config = dict(
    encoder_arch='caformer',
    model='encoder-decoder image transcriber',
    dataset='analogue clock faces',
    train_examples=97500,
    image_size=32,
    crop_scale_min=1,
    horizontal_flip=False,
    translate=0.12,
    color_jitter=0.1,
    cutout=0.25,
    tokenizer='char',
    vocab_size=15,
    encoder_norm='rmsnorm',
    encoder_norm_position='pre',
    encoder_activation='gelu',
    encoder_head_dim=64,
    encoder_fused_qkv=True,
    encoder_qk_norm=False,
    encoder_parallel_block=False,
    encoder_inner_norm=False,
    encoder_moe='soft',
    encoder_drop_path=0.15,
    encoder_num_experts=32,
    encoder_moe_every=1,
    encoder_expert_mlp_ratio=1,
    encoder_slots_per_expert=2,
    encoder_shared_expert=True,
    encoder_patch_size=[2, 2],
    encoder_depths=[2, 5, 5],
    encoder_widths=[48, 96, 192],
    encoder_kernel_size=7,
    fusion='cross_attention',
    label_smoothing=0.1,
    decoder_width=128,
    decoder_layers=12,
    decoder_norm='layernorm_no_bias',
    decoder_norm_position='res_post',
    decoder_activation='star_relu',
    decoder_mlp_ratio=2,
    decoder_head_dim=64,
    decoder_fused_qkv=True,
    decoder_bias='all',
    decoder_qk_norm=False,
    decoder_parallel_block=False,
    decoder_inner_norm=False,
    decoder_positions='rope',
    decoder_cross_attention_every=2,
    decoder_tie_embeddings=False,
    residual_init='zero_last',
    optimizer='muon',
    muon_scale='original',
    lr=0.018,
    momentum=0.95,
    nesterov=False,
    orthogonalizer='newton_schulz_5',
    adamw_lr_other_params=0.001,
    grad_clip=3.0,
    steps=5700,
    batch_size=64,
    epochs=3.7,
    lr_schedule='cosine',
    final_lr_fraction=0.01,
    warmup_steps=110,
    weight_decay=0.01,
    adamw_weight_decay_other_params=0.05,
)
Rows from block 3 of the image encoder, named by matrix and row number. Each number is 128 + 32 x the weight over its row's rms, rounded and kept within 0 to 255. All counts start at 0. Numbers have three digits each. After the name is the row's rms in percent of the matrix's.
# fc2: shared expert down (encoder.blocks.3.mlp.shared.fc2.weight, 96x96), inputs 0-95
fc2.0 096:117145108185079171152053111118174174088122171102085089163127110157113146136105146161089083111112125142080195173127113094175128115107142153115123123119060134180109133119131142073093168134137078174093091129118165187130093096137157152064126106145134179146145128103195110135081123124164160138
fc2.1 108:144147146093096180106121196076173069172100084168111170158140163110104128095107132114152187086081138081122178121166124152134160153144141137203098090130131131114176167128158099128127149166081127130153121139109175109142155104128097151130132151146144111148078175106145102088066145114120094035
fc2.2 114:102161122157151206126129137162155148087020140174088108125152191125127129175143134114184171170146117167094127125088123099137162157123112181121079089098134161154138151159115166114165178168161118140091105120075183171160123147142148152099129196092156110123153121094173168157134135139114147111
fc2.3 101:144143161116192144124158131084093143147132182148084116128136107041101136132107156174172056178204109067170121085112104170144104132110091162141123135106141126124081143120102157097100118118165098141142089090149133139133140201128108063127124108133115100174100123119149049082127141073148105130
fc2.4 100:157127184133137125213104100149126188082135084179141124140106117145101119122079114099131122122113196093150089190084142102103155073110079110134161137120155129181098141120115129201155168120144112099098178167161148103093144131169134117199163063070113120145131161128104161097147179123135102130
fc2.5 102:199132167138123172092164115218146108129119103105127103119120119140133176097118141101152089185097124115088135097149087116141128134190138115157154190095133164155131128174097038191133102097119100163149130089132102177111106062146159031112117112135141133135165136092141149128136138116073127112
fc2.6 102:116114092169142079097116126099101117105134116202132145146071130173172157095133118080142103109132124116126116128109161159129120159107142190092133133138092166179112097101060081085142165111155114091124157087094172141111123175119023082112092099136158150134078084147119072131095155148101091181
fc2.7 102:169069135154122130173143086150119106189125093103105080123081145053138153152191109108121095080093088072115126070119133157144105123121139128175135064149103100209153102088165127147093119127134069098148136089145146106122132099141124148117080097105139145133104153194160103137121112218132114125
fc2.8 089:080136161120113145168134166147157155174139107064167108194156107118113140111117096107149112111136073117145127139105076148095115161134167146122162075126080124152129114212169174149115135092117179060194152117114132098151143182137147142058138137172170149107143189145092077167158130100156131152
fc2.9 112:168125193129139111086121136126175022076106169148129179112096128172080130125164146163147111142075148163137105144130105088148145093096158219127124126143087118105113152114155128199143100141130110113113083141073143114161122129095101137160127124120118084147086148133103043103071099120167136109
fc2.10 091:022143122105101157106112117170053112163095124102101141157092122128143156111140145130155083127107090099145097156130105142149077145180113144103181104144139139115101130186117169165110090136133101193113186134098094143138118140076144163097086129168191125160174125110094156201118185103093118116
fc2.11 096:155115189158100064099087103159170111193109070184159155183141105092123115090104092149140135125164145142146148119106128138085081203119166120096090091156154145174086106159145068100162203137131157142132114158120157151131137100151108133126118148196108181111143090154155129146159148112088096098
fc2.12 101:131085151114113084118154076183165145094140108198129152153152107111110119122133160162067200119157128140140115149179096165087069101093108098124083142101124077117169131098103134095108085155191115156122139152115197112191165142131171172137115169117124143147122148195154162105065132151148158105
fc2.13 096:114130074104098113127114114159090164120080126102158147140150074185140100122126125161115186096143136192178181071104134142098146151122113090136109157170135056162168140171111076177128149110095127130141066193164088135157080172140103077182121095132128073145166142142128171162138154106121159137
fc2.14 103:158133148145139172158139137111131151107155125110146078167142108108105096127161108097157098062158113106143124049147117100097087112119127201122126160163094160158060177124116087122116131107155110108122161109105113165131170142111051165157124122083171129165120056069083162081115085091099168078
fc2.15 092:107124042115110143115123113126097163068068089106108159108126125126081114069073135126176116068135157131118166173113160139164126133138137095156118179125141067121043128040182107164140136101143101117096128097112188122141175153126096104132099099144075156074094132097124131086122126136106120120
fc2.16 103:107160138140130139073128138142147101157136134082130090132111183176149101136113102200161138117132158163126099068144117095096076084110110121114160154097109133034187115131140108087162167119165121174170131064130117155140183129126114153176128188138111150152074113174151222107149136121111109116
fc2.17 098:097144154083125154156088107129165144162154117142119168085096040141166173091134132073083194166089109143120135089147149140117126168221109164155114094173155136133139085093116153124121090139085101139147199111104145094145163167096124151100163181093131195153115160122131088113098103142152137134
fc2.18 079:094177125170130098137124109171172096158075055178104122127110124164143182100177117144123087185155082078158157141117177158182068121144107131152128139101117169059153141085104138160147128107158139116111199157172152151123070159161149143146151102163137125147116085114121126093156083129167107077
fc2.19 105:131091167129141122134175108138107115073082143079140073153155117088102123137136159111118105154158104166112135144140130149171132150143087122130117105125104121176098094127092044075114134068149099111081176141081113151150103163160093150112172141137061118172088046118148085172165116168153111054
fc2.20 096:193101109201142097095148104111099189086148151107082081171115115121072146151057136154111159167141115055110088180145105144143131070102172115162130127119136141113105124069120203130122126157161132118157181150144172153128118110143091117163110120129115148125127082131056072116163130127088094145
fc2.21 115:117099131162106108015168139164098067168115058101106110117127124135193112097138111125178134125152120128132150145087141104125091145165133101111074117152157143175151134119166075137154111124086097117163104113149101182112116134100130154066128128199121090146137114090111063137065067162114156126
fc2.22 107:160122071047119157138156148152100177203144221165118113132090150168113134087141124128153123135139136191119084114113173174120127166199088171110149152115125158131132136122197161093116146127113125166181136104176155131047171137136118084132121173167098115175138129126130132123121124106139107164
fc2.23 096:112131126160134182082147154109182165089100134120093101123167109123127090140137163083134120168187147130117142146158097158150123142082102108073149070081108181127141196100109081081159133149133143125140173134165101110130181108094181122146112107191160177133099054147098148103158136187061118114
fc2.24 084:131105121132137150059157145124121142185135151140099124105108111172126132105110128071062114123081176138139129129091054158094117115091107157188162099054129123117082158158098101110144149094150124143164121139111090151147111076131082106193154164076127096101207153117134123134130154068084061126
fc2.25 092:143172126109140103191155116100136143109162120162125102110147167169126162145099153095113168112181100072133160157135132147161190149134149103104110139132134177102140124059113194095151165172123115136164081121202115070151166150200158169078175105125110121104127126176106197120144124165186123125
fc2.26 094:115112146143139130149168145081101146128098130100091144134111143118108108086159112078124136154153116112157139143056151084124138148116059143117146103149075126183155144141183199200120116131096110145113101122095179099126126104143231095143175174086120141061152178131136143123102116210119148098
fc2.27 097:110111127162133120113178090160107169070165051136135119183133135053136123159109134131154142093156095080087117097117119148104095146073130158170144166159224113146128116147136125138132134176156058102089098098135161133127124187119114122145136151139196145183156148112159205131174139130099110131
fc2.28 096:134111142098120146139092094149188153106082154130144152141133113118025157149169128112103132082137138143125085181114166173171158139091149180154134101097113140093144102061091157096109123112172160199104161108140110160096086147138170092150151085149152127139148163071187097121166124150174101179
fc2.29 104:059128156138160177131150115175155092152151184178126113136135130129147131164098107128092165124086097083137142171144157165164086152156062064116136156152144159123118136128083154177110139200156097134106123145183127120122161161150172078137110160120150116138211128075145137145176090188081142106
fc2.30 083:123150146088102127130145142136102144129114062193124148181120171114059142125135156131120125089120136077094172083162141123089181095167140098081160138161180086174169103122143148134105143092178104123068126126109131167150153057111172161066105082122123144174126151192168087154125151178109136122
fc2.31 108:186121118153152063156152097157120118133122072167143137081098117131103165103131110141186150127153119103134130143118107146120167169161092090138141098129128086186113156115129126099085123068142095118153162199182129144122133132134114148100148148151075123072189143042180066166176125101093144071
fc2.32 102:114053139107082146084113059113159144124129143081163130159128163135082139103161154116093129190127159159111104180145106067111146146220189131157067122121147117110120157092138107155166095148144091091106098139127149161122106126124046125108150189102161095132088153149106066109103151113125161122
fc2.33 092:125148159163104121135134107166123135125107152122136179127160082126117074067133152169044180175115117129134164145151161122118105142191154134122137153127114110115161138144092080139142175077114107166076100129132081221105091134143162058098113105103142091205124163150090146129132147115200101133
fc2.34 108:148102141112121153112104123094082109123124134133146139063050110102094120152162146143092133089139090142125070114109141116133103168118052155121048164152138108169099104142137112127110098114133115150139079133098058109105144174114073156040150146076128128087086109143089178117077118174140109189
fc2.35 095:145139144090107153108141168106115120135155118099112173188178108107178118113063072119163072072108130091130187168096078177055149087174113118188094107121110134110141113107095136120109124195139108102147132131108104131105173160127118134141157124172133149163110094150133224100120109168179143120
fc2.36 102:118194179112084059135158134106112171144129141110118129122125113100084142154139105117143131144141181127159161115149133161104133156191076136096110140180057123152136054133163141098056131142137160131151139106086071121116072109146151079181169061159118121133118133130115098064150155068086105135
fc2.37 105:171128114092138190141109112131172188142143142143193090149140118177072169087123138137132087154143152164162191101143127079124148183091089142096177146179134094119131142167131139155157155098113110178110131176154097101172130122176153221138111140047119140094180131134124150146123113163113120096
fc2.38 101:165164167115119158057148132084083160151149178161140146137082125103130219159102137113152171145109136086111096144153158166136132150177118221190082080158120098105154128126055161113124159119161143122124131067131159113165070108112139142124098152095119155115135115125147144151155092149184084119
fc2.39 095:108118184131147152059122137084148103078076210118137142061149121152083084123201130163107134177165189082148119158118077130159130110144096105159132082095117184161111099129082115124090161104119142140136118141135171154128139127081109110109114104111125149119186070146123141138113066125114055128
fc2.40 106:126169122115135170152098180127146104073173120190124103138100138131138166178148127166147137184133154166090141131116132190205131104142154100152139115142127138165099108116117200100152130203140164119111154141156199112149129077128151105119106123131086147193175152080144100132160141193094145194
fc2.41 089:106156180147168135140081174120167091157092113131100135160057143171113183102125131124131118135119067122180138165107140089151129121175131137132150154128071123148160143199191153107108141114108086119136151070125072064145129180136131147116162147180106080112098105098160053176096077117123133124
fc2.42 109:106161186122129118123114140116083155131170128118144151198111137074098132108125125134129111127119166180131133099138135134102122114177165076191147170100092160096093070096195152141133123096107128120121142100107125139121118156114140108086125211080182190094139168158113042081079174138075142134
fc2.43 085:106123059221122092179104116107062141130096109069089131121098181137126113167134108136118141176160118123157154125121099087138110111172145140126106085121126087165151172154111122102159131166187134160143148100166090125128128191126107161086097118221074170159140155107138108097142108132164093084
fc2.44 109:122121091148106081198167095135164103087117174030199163141141140096129111171141126123109098131155137129130109119137124136102165163128142147152193106123047112172083121153191126125062117102173163138203123104084150127101144113139132186124131169073148121131159144103128128113166168115136117107
fc2.45 103:138148067115091153183146164123120119062125131153152131128135105086152112119105115122148062134105159113082149118170161096141136129139070127147154132162109100156118113155157146131160132143122171160138089201135133160156161120099133052090156068056038153098133184121095130125194105169093157143
fc2.46 101:142105165107114131160122108150145125115117108158101109141167155126173119148110104159172149098208063154169147048137110112142172104115069122081130109096133098162168100116141151074121108080170105139107153172033094152149102137135163059086112092142110135091126153079115096137158178120142174149
fc2.47 112:106146110085172093097164161158165178121126158107108097085108155059113113162142150090161141076085103145163147127178094145142127105126139140122126115145115131123140132109144144100155138126132091145123120074128101149088122061124122177100159077015128044133053153110150095126124182084150130159
fc2.48 087:158143143184162122122029129108117195170091166178150098124134144077134111133152174088139161122175145132099143141180115126193099127165098125103121088177175092137122148143169112118175096102084115139111108169132105090109076068072059108106081129121095105154125126160139165124136122152170133133
fc2.49 097:115155169164155130209079106079141118126154108119174073115125119162133058174151154116077151144052134125125173148175096138165122172087122135165115195070159102084150161172080136129075148158125127151108072165124166153092101118104100165100147143118172101144151170163125137121128145100143149148
fc2.50 107:158109086119139063146178147124191179186144129126146136164116137081150148115077110090142207154109110107121118083091117095126150148121136141162150099146110144164116175171079114123184116144109149097139119157167102104146118055110081228149152139146117166148128141110145130132173145150051108165
fc2.51 106:146151143153113110153081133126205086124176142134139142167168166108154159159161135148060085102154120096112137154119140126095100186141163111156128156104130126090154166151160142096121102151121176125085082113087116121141164058105130112127100152097145129224171201142129098078125175100173178094
fc2.52 095:144128080106151161114084164211115123131103093119112220102068160169106127104088086138131183139153122129159117106114141179151155086142158124130104152114161102165164104102106141076144129163159082132146089077165155121086197113125196075137194171148100142126108123143111112151178116130154140130
fc2.53 098:145121160167102182083130149108172101092167112135090065131136131073099139113177124121136082141064132171125144120165112087085139152089105169109127182145089101143122146167102145127122118111105136119127118197059049148171170114134098134054128191134123185171176095106139126130173120155151128124
fc2.54 105:098178099060169131140194095106122117155129126122140085117116151128103118188080097125128175078109103135180112134136146087199127116095182144065132076152123126175072148150080210107113183106118144151107045108128110097128093110132141154093140163098102114128157151118083123135162145130156151117
fc2.55 104:116156112103129116195100099072137175110126105141100087173125118125091084125141160115117110142167112139101188111138137159119088160118158171150103152074118132106130125172140149158076055195082070172077180122105159134159163072165137129148127138118171102140123095047112173145124093151121183133
fc2.56 096:110112137108124147075045156064091110151138137081108101144191147157143166120137130133128079085100097117119144062109103151136130097170153161154129071097134078134176154136153163153134059155162094105139112094133133163108205106093094081161156112110159136186166128112120166170153165096104088120
fc2.57 107:093154087121147116155123182159056097142109157149146152092127139169135100092127154106091149103120154136073161137117142195080102127136117103150080129149100131096167123223115097113164166067115120099161111167191154154105138156131148185127110133172152137111108204115101169178166085117087158120
fc2.58 097:150102182135147154159126087177131196151168119096153148153128096135089076142143105126141082115110131121086150171122109130085104165119078122156101132083130141123115131166126100112162125103062086186068124107146086109178086132130070160136139170123122157152022163120087135068113119161110169095
fc2.59 104:140136140110098143092165047161108172162129106071131142162167104137168071167137132108124118112066145136183129133120105112107049124086101124208095128123074094105085108107122120108109190129085119161130129137114111139091073096099101068111076108122151107102122125181122129094125123130139162209
fc2.60 107:090119163137132077074102147092123140181108089192186114130104213142152177081138132118140113083098109103156138111133152122146098092102105129125107137120140148139121121117146167091108117079124117090147158081107156117112133100093110127092100172106060198060117041104107073100085148154150098130
fc2.61 103:138081133075125133148084139145118036121121170129082161162124061139108162129159160078154170082094153077153049150097139145152130114170139128148099137134121120163167140140126122176114110106120118118144107140124074172190118112100211124112092144066131153133149102149110096160137115184148072084
fc2.62 107:082100115166125117207110122139174158137100160186097120148118092110042112164142182106139086176137142119121144122153099161062144084170086122140105113118174111096144109108153097139131126098112171123120151152104163128154109116146077077188120111091137089091060124082165132082082123111165133183
fc2.63 106:087177096170146126079124143204159136097149094106148117118193075133142166088144139100145169117192124148092156150083174145119124149045121104096154029120178149083102161083126117116097148156125136123113105177089157156118135122108141147158147103091117152114155146133103166176149155131154177161
fc2.64 096:135096106138138145148155105127166125138137083079106108113142153133176087141148127141118156143129166114164135119151077160144112169146113184092163121138170089096129166110093146139129150034158105126090151110073158079104118114135139084058129150195124143063148199122099108185099215168146110131
fc2.65 091:152119094134147136098130154098148097098148120102103122170178136177135063114130099097145094154094082145082140103193131090194134108136173098123155087176087094186129106108089169110144112155155155108150115142119065116106136030156119125181132118067176133174151195086134120124109133120165133133
fc2.66 095:103158133113146186130122144120080100149120161148109096189141089134074127093152107093149105165140125071118089138095112107153118096170121194116119153137099124070113129103155135114113160065162098103176136154161144164148159142113112124071122240159099122208113066097109111111116127124147125188
fc2.67 105:162159105104131143122112109153124160107093118157111091154113131185079118063097122091159158105121101134163147106113127095104104139155141118173103166161161129092115124053180102155170124113152176140181092091126122132198081134103159080164082117116105095066104168133157227158122130104148093174
fc2.68 104:159179138077140147178113111095211126188108165127150143121142096089082068128138123131119132102200080209170058145155088130149106134094127072124150184162121107106108112116158131125151121110112156094094152140091119175139149114132157115118120130150157167179098114196190162115114103155108123138
fc2.69 104:103112097165114146188113124126150115148111115178153106136075205072137104150078095105156089148156119097138104119156150115157082162145077056168125125129179166103079121159125138069092067155129146100180149082137115109128050123115070087095154143086169130105164124142172102153100141137120133112
fc2.70 111:141134131126118126131120114138077119217124088122132098161091096099109135107101133129108103113120148133133124200138139152099163110125135067190168138082100050116105105112156130115161125089132170097062062109178079122118123082093103148092121098134113101131046167156082063137108088073125143137
fc2.71 105:138161137050111107098133145152200178102148084117129143159104126144125100088168175109114107181180113206174137153121131144150097181177117112090092101165100105121165113158078105135110133148086100077111168209147175121171132193123163138154156102141140129089162158159161118117115142165123142128
fc2.72 091:124160153153117107145110142124110156094170129109148102178111131135133169121124115079169121141099148161095127158127159161123116119058238091152138124121136146098079147068189128090132066122094148135066049136115150122103161191151155169133105213108117144146139105140151091123116114097098090163
fc2.73 097:091133102107104159134178139124098118112089186121135054154104094121147093085138135085132136181179095106127073080099104090079124102106118063079148113149141052182167136096133091188113106091095150092120145100088106126140148074117166112073121141139136173088081134178099111116124102139144122088
fc2.74 094:139174135103134214137156094092148112112122145128184126161114101129147103101159127169151099109109140101236087127109172105171174153116114117129128180127158144096141116082138120152112141178095177213088065082169180102146131174095133132151121076123137144107156125134174131111110106099177134149
fc2.75 095:102096169087083127135049169115123122163094164088136142132114148072192112063174117164113176120119127153110095135124128114213094102132132069161117146151150121088131131100105094092081161121167146139216144132131135138143099145172124142149150090183113100115127072103085131091123184135118079126
fc2.76 100:141119057165116139128070079136129157111190117157154125098132133167142151142143119137069193177146081133113086148098124126151180131174074125069134108112104091143129141149105169146177113153173110137083128227117086152131074113148172102110141098144090084144144167149148166139137150097069104147
fc2.77 103:128071107106152119055126052094103128113184148180170115149069143132115099137125121086149137160125180172143104135121118106149168127119129130156098186051126092087146133108155134119100133038119072124085092191084124119086133093104133134161116161094143130154122120090096108120161133140152092193
fc2.78 087:133145171081053129115109122123132115169126102105155124108072177155143077092119127154151108130118082129113097165100086096117125124140131159098108149160129100181127106052173125098129129139113081071111080125090095096111092075092156132013116130088105141144113176136138183171103122077130145099
fc2.79 100:109147120090098109143133145095086163080105116170150086141150119085114166081111074124127111119079081113070092204128130025110153113104139126130154140118165160104099148108140118089174115174091088142178102133091155149078139201122129094203087096121083150166098123117103132121121138139150140101
fc2.80 098:129095120138123142145133154087068132118110158149146131119082070108108115135150176154064166167081128122133140180116068135084125135121193098129116101140155099144118128133104095114072139129116172113219172160149178123121182146087160122119182113093170131103140088099059132161180088173119182134
fc2.81 108:140167138136083120159137111113180087161137179165130130131165087141184122139158100171152106084114182116150124070134150113212101169076173119092086218145060134083093126155142099128115198174118187169110151104130114142130131137138157109150146135106185164110113147121139139092120101100165116124
fc2.82 089:114117182171161188091070100146134117158152149144136085118090057122098101132171123105158075134084111172107124161180137145130140153136137110107103213167191124122084139141184118154090131169100113125187109131089157125128131105106124198209132174130139140104166104146097100094094104142158133134
fc2.83 097:161114130099194123105126126119137073065141087154124107037152183125141143114096161129105154128164160088145123129116144160122145148133102131136125139102164121120127124132130125063117130108121197134167086141155132155096092115156091136186156138118069161113097075155172204147145107233153113081
fc2.84 095:133121089129125158104144192113133085108084124141113106111093124133121069114136142147117155154124105142127128162142124118117110023123172167120102186112124144093043148114112168143129151150146174107035156094130180148118104138130151086206144092098096076142119152185130168127149180153171133161
fc2.85 105:125142126160176116123076106131073126115121097133166195149145116137136173132137118187148169174101095075116122145081164120159148085143181159114122171140147158118142143126186208122133115090120122111123089188195082115105133127140132116131088128178136080155086156095185189131155120075125075088
fc2.86 091:137102141142093106136140096104055041131183069140110157146150137158146125131103211138128142085142137124119187079103125125118124149124135134143145159134126174103122143138144101120157151070115178145186032130126179081157067121115109136179119108161145107107060110126131101139150095137104076087
fc2.87 098:115148144105100104104083156150173093144084106127139153087087111098084109137173107112092140102100147093136181159103112120100100121131063121121111017141125137162115121144118089149111149124124089127170076146184151112158172132137087081124144068187101193166090061155133160152105124133077105139
fc2.88 094:068144092096129131173160133158104151037102146102107106125191129132122126162136180132166087148144135185121160145108127098179140111084141120088108092162109155141154098149145192172103113137158159107089163069126119114108130161129131194117110141164099074079126189107164108080158143169185157110
fc2.89 113:097105119159170172138091141143115111225125169104121125142120145067159117137128119098111058054104131144124109111143192092199112086135162149139134172149126169125117166112124142126121149209161121159056166138156157198133116091117153182123110140121140156158148122066108117140179107121146121152
fc2.90 112:185139060081109165097158097173146204179181090142111120104112128046175145120129112126112142091147171091127148104084117119093126080148132107094128187173168116126093084107120154118099201159133097126063175092115120127096115097108099107085090152149099165135133104109152129141141132078122158136
fc2.91 103:160153139139108147121141203094144108161193176161143185100200101111136121090112135114153126129086098125126093109154172107211124144085139158108152171120116129126162090139171148078118124099106082156123173164179041147102141094090165107118142138082099102148098114126081154161101104157090134169
fc2.92 108:156152121135171091113077159075097131123151119137133134132075098171073124117156139204103155096130132038056075131107129116082134114131155163142111152085102148151121147133132114165118117093130096103197136089185135172188133176107129081104099112149104107125095113155113089137137104133172116210
fc2.93 098:094125159103138098149112066136148108141086168131166125116138094149076133170144055135157116098182116101113144213127155103107125130193164122167146073053130115127108116128139165131149069138136136121139097164103168163182137169161089137108118097109127138157144124170108163152199120146035123104
fc2.94 090:121145151143143162089098071021158176110137144141104144194137176126136098159101150142124137104146137094120131137143144137109109098111162113108108130140108110125168148142092143131192096129132153139164152085190101112177143086177166137127074126141097170084183188116131174188159103112155129046
fc2.95 098:158125070102142105113100131116160051114115130130082120170159165161122087153173152150147139139080120177148098113141122127165071138099128161176105186124140133096136167126092048117135074091168123146089103053121159152128145153069156162160126156114189130157147060123128192110138108106116100098